{
  "arch": "tc_resnet",
  "train_examples": 26041,
  "gain_aug_db": 10,
  "vocab_size": 20,
  "weight_standardization": false,
  "stem": "single",
  "eps": 1e-08,
  "beta3": 0.9995,
  "alpha": 4,
  "grad_clip": 1.0,
  "steps": 23100,
  "final_lr_fraction": 0.01
}
Rows from block 7, named by matrix and row number. Rows with one number belong to one channel. Each number is 500 + 25 x the weight over its row's rms, rounded and kept within 0 to 999. All counts start at 0. Numbers have three digits each. After the name is the row's rms in percent of the matrix's.
# convs0: first width-9 conv (model.blocks.7.convs.0.weight, 288x288x9), inputs 207-229, a 9 kernel for each
# convs1: second width-9 conv (model.blocks.7.convs.1.weight, 288x288x9, transposed), outputs 207-229, a 9 kernel for each
convs0.63 086:510521526521517505502510521471488493496498481485486489533498476509524509494499503500493493504500491475488506511486474494493491497496488491491493480486479483494495486522480486492513501498524496510503495483497507494495470456494509484480471477459502502494495512506493500505496468442490503493470473486483415416517511450439486474502505519506499513522513495528504491487476485479468459498499485494524526521509500512523506506493491490482488452439421499509485502541576480479487493487494493490472491499483485490487466484507521520505518534517498486493483474465463453458443461474493497513522511503499494496481480469500502480476476479
convs1.63 028:507495503514518515509513513510511524517495494523511481502509520515517497490505513511512508516529515507508507511496495503503491486483495508509510503496485475471467505503504503494506473493467533528521514518525519512493509521519500488512534505506512484486495487470470477481511456447476561602443432481625666603547563608653629605454489490476483496528434449562554591618541494489533524512505481481528480459456530509568606613573524491515567516496497484493501474460481494507520525476440436510496552572549518512490520498545479474480485498478453463482474482476473458436503528496527498477490509492489526534449364388450522502471539551
convs0.64 070:476475494501514518514514510491488501510496502512505507530516506501523529503498502495492501512496495485489504486491488491512526536545546494482467472501509499479476506493521527510522518500508512495490497502505495502518513531520507516511502509509498493494490496517512488479489497511523514506487497511481485465475485507499524532500500482475482496508505516505503514497480472455466486480481458457471510524519539531517516514514519507498489481459440444472507500517527508496507519523520513523534521518498489471480504511500542545546539523511490484486490501528518506514523507495499486503500497509504505498528548551534534534506489505
convs1.64 031:488497500502495491492490492481494504512503493465461474488494497500512518511495492538532494448444483501505494513512503485488502518518510495499499505514513495489486504487470480500506493498505483483491493488488496499494483499510518528517508499496513534542528533538522485452476440374411485522543501442392391414442476508522497491464467486453460476506505499487480486513529514515507507540540499471497514501495505521514507502511505497484471484507504492478464458471489489467468469489512504493512485478469440433454467489487512501465464498537535521501483465471469497532524519530505515495476453465489487503469514562579520494519520509
convs0.65 091:476473480507492485487476482494504511524525510510501507523533526497505524513513504513501487473477512519511512493502512516510523521515509498499505508508511518513512499489486489448468491482490505488479493495502513509506526523524517523519490539528530520510501484486495474464491528514484466488516513521477493471470478513472484499501503513504505479488495499474512553538507493496505503461476481477466471504492476494477487498502509509491491502545536483467519532517528490496503506492490479487494508495490498495514506519523508527515493470502533526520509498497496468475480481487516512516511510493497487492497489484491510518502487496
convs1.65 039:504501505498493499502503503489499500482490482463460472517507480460466485510515519487488487490500500502508504482479487492495493494495496486484486498500509504509496513491504507487501495514511490482489489498511509506494466479447491510507515478489480475478478488507515499481370360434483472505528562539533462394452510521505392387499549516536559490491486519499487505510528548560559534495494476490485466511520534495486491465430387412440455512514492503508511513518520464478508483476488497505510502512474496512473455444474505502511530504479504496492513514489455477513525530547483465465471443494515529524400296395436497540509511546
convs0.66 081:497504497491482479481478480518517517515519514511509507488478468469464466464470472463465461465472474480498512502486478465467477494503511494490482477470465464459470494498493495498501512518511499492486496488489496496502532525518506484464461479474488480471464464472478494509486482472458458451449453466490459427445461485485499484490490494484487483480471470557565549536531547559551540507499500501488479476471469525521515508507512518524531539528532531529548558561565527520518508508519523514509510508501501510508507504511501505505521530530529526525495490480476480483477482485487489489499502504501499499498507498510520528534515502
convs1.66 024:529522512501498493497494495476473475488495496505508510470433407398393397435464477538532527521511506504503514561560555560554535521523516509512505511505500491491485519524526533532531529530530483480483486496499490489490504503493495493496500495495527509480466454460463463471515504465435412433444437450507512581629619561503481494477471478471471457445432420430431425425452495500472456511518506489485474471482487514516506515514517509512515486489492498499494484475469514531509498493506516515516469485490484490493500495498502501509508496488496501513542534546561567541530534540479484477475486501500491487533506509519534535544543534
convs0.67 068:535507507516529519510525516512512513517497493493528505469467483492486488511517519504528553549537516516507494497489501526522507515524523503501498493492486491503495507493492500525506461494492486488495504503496479463483521523521523532504496474499467451448470480471479482465458476513536535517507518519462491521518480502563562581466463455458476490486470453478494508509509487493515515520498483496505507477489496499486467464475483474475473570580587590558526564587573501477462480504508513512519507490490471478485496497508476466485504491481477491479512545520492489493491488472503499495495495493495520515491492529529522507507524500
convs1.67 067:494490484487493500498496491490490497502499488496508507518499493479479480479489487503508503495503512509493489501504494493491492496494496468472470471469477475460457489483471478487477487483485481490491487487498503497489490499513509487476500517518523495459458493515494464468539512420395431508517439428425435526555505379366419461454473504489461480514518494496476457500511461473491544544525496478483505483454458511449462480501496486466464522535500471461479494477469513501498513504491497505518511477505515507491467496518530534508486482509518509501524506534564564529518514533518530511512535539534535546391433485498422444464514570
convs0.68 081:502495484488493490479479483503508498495497505496490492432409401408429455478494491528533517485468455449463484469453457474497507506509509492493495502506491496501502467484494497507509506510516512500490492500509513523532502507527497481489512507510498484470477485492499506494507506490471462473471477476428439440396343347389429403496499503507504494486488481468497501478465451462453446523515516523524524524529537477478479491502512514515519507543548521481451466488483460456454463477479488479486482487499497496496498502514493488488492507516516512510464473474481492500492487501501518514496485477481482492518517502496497499497494488
convs1.68 022:488485494501484477480481489524517525524510503520530525473476474467445428457479503479482479491483475485491508483494500494480462442456472482486494504492487482481480516522511505503495499506499488502509505494498493491486495494508500489500517503505490502514510491469472478488369419443441369310313365405533566579554562571576560562515513515505512497506495500508514526543534528501491499503490463452491482489487505502509528532552526555584559515518516487471486509509495505502516514498499528544522512514519512516514515508505510520517515530550557536520521520520505488437476488482477470470490485481488503490418414428442418403419478524
convs0.69 067:517501508499495501506513491525518522516513509509530513458460476508507486463443441523506480441422418436454459495478481486493474461465470502493492499505512506509498537518529516495475463496493492470457457475487471483507498511484483487471482458471511515515513510500476462476496497518532517495477490494530524526510518504530509470491497513505505513512496497541528507501504489490504495481470461469477469462477488510529523518526527517519502517491498532526482455482430497485480488489492485475483502495488471469488504506516529519517529530515496510504513537520490483487496504504547551528510494494494508501521521520507481474494541538
convs1.69 069:503499501499494490493495499494491500494484483487483480507508502502507513512508509509500489479473472476478484503502502504505506508500493474475475481486490492492495495494489488487489487481483475474480485480483484483483492494510501496488490501497507505519528533528524517515413352288295343396419393356474482499428390390402438456493489499490495496497507503526513522530517498491486498496502492491516525516503502509491481474485487476460447516525530510507515513508514507507512512507496498500500494497523539532538526519503546544521502498502510514526562544537541533524527535533525510502500508509509510510488470445447406388388395393
convs0.70 091:498497498502505498494494497490500498500498496499511503492480483486479502518506482495493482495500511513502484527513518495492499503493471511519513497499495493500496497497498507535519515518516490498509507500501497506514503501486489512533549530542512508503490489497498498505479469462474491507520520501435440443448459522557542549494485486485499497490483489495500498499496475477459460510507499500509514521529513477484485477481494501506505451420402379391433450435398496483478487491505503505499492508505496485487485489488477486490477469481495497495483491492497480475477482490507492482488503512519526524484482498512484464465436425
convs1.70 079:496499500498500502499493490507495495499496492494506502509505502494485481485496506502500503502502505504506505496497500495498507511509503495491489488486487489491491492495497501501496487483487481484484487484485493494488498485502508501497492496499502496480460469486492491486411443441384381407420398372557537577573519490524541519500501538551531512503509514504489494509525519505503514487493505507510523520514511531520506506501514535546545481486500498491484496483481482474463467477466468497516489461464479488494490492505516518525525523518521517514512506499512529525514517518509496485477489496493499501452449421437485490482422421
convs0.71 065:506511505489485500497485491504497500497488481479467461467474474468483507500484485513516519529525517514506508482491502507509516514515521493493496514526529531518512512501499501488490491471466513494492500489480481484471492504479450459493519524514514522523536534543543540544516522525517514521528509521487501496483462481469434450494496487485470471486497498485485507507487487496479473475490507502499514524513508467472481484493520530525510571566514465466502489455467475486496496499503513518520511516508478483468468465472465476468457462486502486480496496499519516500499494493493482482474464464461457474460473473476467465449437433
convs1.71 405:492491491493493492493494495497502502495493496491490494511510510507505502504509511494492490493496496496498498502501503505504501501500499485484485486488487485488489493491493495491494497495495485485485488489490488486488494496492490494496494496496500495496498497492490492492371349341362370354362372373517524497439434460475490490492501495493498502506508508498494493502499508517510507502504504510508495492500497545554557549539529522519517508505498495498494489497509490491494491488493495491490497494488491493491496505502524525518510512511510512516514518522511510524524528528504499501505508512519520524411394394401390399419430451
convs0.72 055:489499505504493491502505508528527515501488484508513501519482479511538551538519520482474476489480481492505510495482476508528531528495478483487478487487488486492500485495492517537523519519516529521511511538532510506520507506495494490516491513533511504486483512503509484474524490491500513516518507512511482493495488512505478479465455457464466484487488484559562538518498515520506507497491475484507518511496464471486487505512514529517513532504484519551539514515533498509519530536536522507494486502489479468496486487484509502493511525520508486471501505496499495513531545526510526525512515497490503526526555558574548531521519520
convs1.72 212:493491490489487487489492494495496493491490484485485485502500497495493496498501501500502498498499497499499499498497495497499500499497498493495498498496493494495495495493497494497497491492490490488488486486489494498498502503493497499502504500498496499501504501499498495495444426412404396404423430434363362350362375384396410430504499488502507500505497489535540528511494491496506508498503504509510499495482481482478489511524513505502498492482478480480477484494502485480479474477469456452452492500510513508509516514506505503492488486485487484490490493490495505502500500508507506501491491499505511520438400395384381394421437409
convs0.73 059:475481480486506509506512512536539543536526526507527527454475489493504510500496484500498495491489489485481472469479497495491504513514514510506511500502495498506503547549546510502503504519533496500502507513506494492492524517537511502480505468478495500524511499472462464453470485495510518518510517511543542514468467493524565547474477497500501510520512518598568545511523536541553565489511517510503512496498496489489507524522513497488473494508492462484492492518494461462460490503506511517524492492485468463479523525524510508541544545541521496499493520523506493486492477465550550531519498506510513503535524512500487473468451458
convs1.73 061:500502500493482483482488498492486495496486487488483476520518524523523523519518513503485473475486497492488498506509505506505505508510503480484482485493496496491493494493484496502498504503506484483483487491493496496499487483500498493495500505504499505509509526520506496491405387372382409391368351394506505514480424351341366371483464474476488500507511499529506477488518501488489489483493501499503503496498499480472494494487494492516503524523521514496494494488496475470471473473465470481487500498511493486482462473472495498503500494493487485478499496514527509488490498503519524515510507495497499516520503461482487508531532525
convs0.74 060:455454472478486504506501510485504513515526516513492480506498507508508504504504500501501498497510509517504514471479488506513516514533534488477484498493501502500491529524526510515517517504509543537541519519510511517511498506501497486479500522530459458472475484482480493497510513512509496475478488478515535514504496475467480478494490490490491490495511516473462458479504520522519513485488491509486473472490498466467465491520529521511487487479473471469456441449467478510518518513512506522533532519507500501490480477474461461470488500494483487485492485478479496516514498508505514530520486479476472468495491475461476507514493473
convs1.74 027:499494496498497496494483490510526533523526513481474468488496501485495509513506496509508490480474465467499523516527534515491497514523518500493486491502507508513512493478460474500522525522531468488508520521509501498502508506508515528513504515505484483502522504492512515507564509455432371344402473526583598546505477502499480467468488495509512492494518497464464449448463492528508497487485473455449447494505481461482477464447428458467464485485471461472479489495497496493482465457489518505483445443458470475458479505496529541527499481480487501504447455463441463508503518524449435450470457469477493503422404504560536492486515531
convs0.75 078:510514515513511503504511509482483487483478461469467483506487504513499488486496497499498484477459463484502512522519507499503501490491484497482486483476477474460461508519516514516524504484494469482487484493505496471459503495492483466460483507487528526518514514520517514513505503500478463449453461451559563583593581563570607589481486496501506509517513510525519525502492480468460469498500506504511515514514511488495500499494493490477472466472511540560521524567593503497502494494504512514500485487500501508501496494505504505504515521519511503508509508498495489490484488497509513514508504515515524528499492487488491500519525521
convs1.75 033:512503495488490499495490487515516523503487496501480463511520520526524513506513517503498495485476471482484487497490496493495504507515512511504502502502506501495494491490489499497499484486490480483494502500506498496492492504510499501502518500504498491497505505500513517517496501490515471427382409409578631639598520465486460446501519526513511511525505511535505490480462465486524516514509502489514512504507531513546565518491510519537531472464460451466489491475481478489490483485495499499487475480487471468471479482476539529510503491477476474484499508531532507490530552550493492497511516512523528533436450494522508517505545484
convs0.76 060:525508507510540529529540534524533537522523517497506494516503508517537528539541536501501499508516514499506497486501517517525519518519486491492498487501505509523528507505498502532516488498507503494518507515513482491508479493510525504517539530522489494491489495508503500496502504506507516495496504483409424439407396386454465401434442438443451462463440435398441449423438420457478473491489483490499493475467469481481473485486481481483483571566537519544529520496462509488480497513500508491496505508515515506513523511514511522521528537506486505511512540523479466467468461468501501508501492494500500501491504523527496495511508510
convs1.76 053:496488491487484492491487488499489495505488483484491490507504500496499509507513510498491479474482492491481482489490489487491496501494486490499503504508512512512510482486478475477460466471475488487484481482488503504502498494509511501507501504505516524523522531539527517511421416407384411456489477466403425452430424421426471492468460484486472489485498479482491498492502491480453444506509505502518532514502491531523513512518500482482496515517503490491481497497489519501503518512478473484489532515522512513508483499515499499484470482500499483484490463457473471453473508522505486468459482474474493512499455359346340326365372409
convs0.77 060:502494490506500510508516523538551548542525512512495487504506510512523536526511509494489474473466451436416421499508505504504514530541543511499491498506509517514517492511507527513513530533542447449459463455450451481477496505521518526525478467484502500491501503511522534538503501497498499490487477482522502530536547553508470437551541529521514517511504505515522520512525536544531530528511492492500495484484475501499523527524503495497500491478446443455472484436396536539543538534515498512532486472487485486509516515499507513492497491483494497497533518506491494488454437427508518504497475471463465452468490502491474478488513527
convs1.77 030:495496500502504499496498501511506500512520524509511500472472482487505511514507507493504499486481492493492492480489497499495504516510514513512511514510507508508509510506492487488496497492491524512516517514508520532534518495490491504505500507495534546546530507515516494488489501498479473511522505489489512498464485463437409374553524521520529515516542534484510511507500502506527524552560536527495499513498473483486494511533561578564558500530540527493483489490479541534539541540539532527539578590587580589574545502473507512517517500495499503500557535506505515485462466470529537525524522529513499496596491433428414403433486500
convs0.78 064:500493493488486508515524523505498496501520543549534526516498488475494503508513515515512507503487494499507505463448455474515535543538521523503498506499487490490488526527552544528526522513503510493474471478497496510529479492480468440459489504503511497481475477485488473461516505507499498510515520514479476475471461492491505508518516506499483469468484498476474446439472524567591588494519529528502492499508494512491474462474497497489491520515508491468467451452462462466464473490507522530521480477481470475499495481489481485498505503497504482465476476481482466461460449475484486500508508520521522523516527525518526516495494490
convs1.78 126:499499499497494491486483484508506510510507508508508507525525519510505510512511507500501500495492489496497493499504503501497492487484485469472476479481482486488488501499494491493497499498500492493499500501500500502499489490498503503502499497495484494495491485483478474465449451451434426435464470461536504482460455464473470462492495498495487490500506503520510502510521518516515510500508505500495500498496495496501500498500513518513511510511504495491498500504503481477466460458458459455459514510501490488490493493493512504500497501518522517512503499512536542529514509513509505500496500504501502498457452456460445447460475491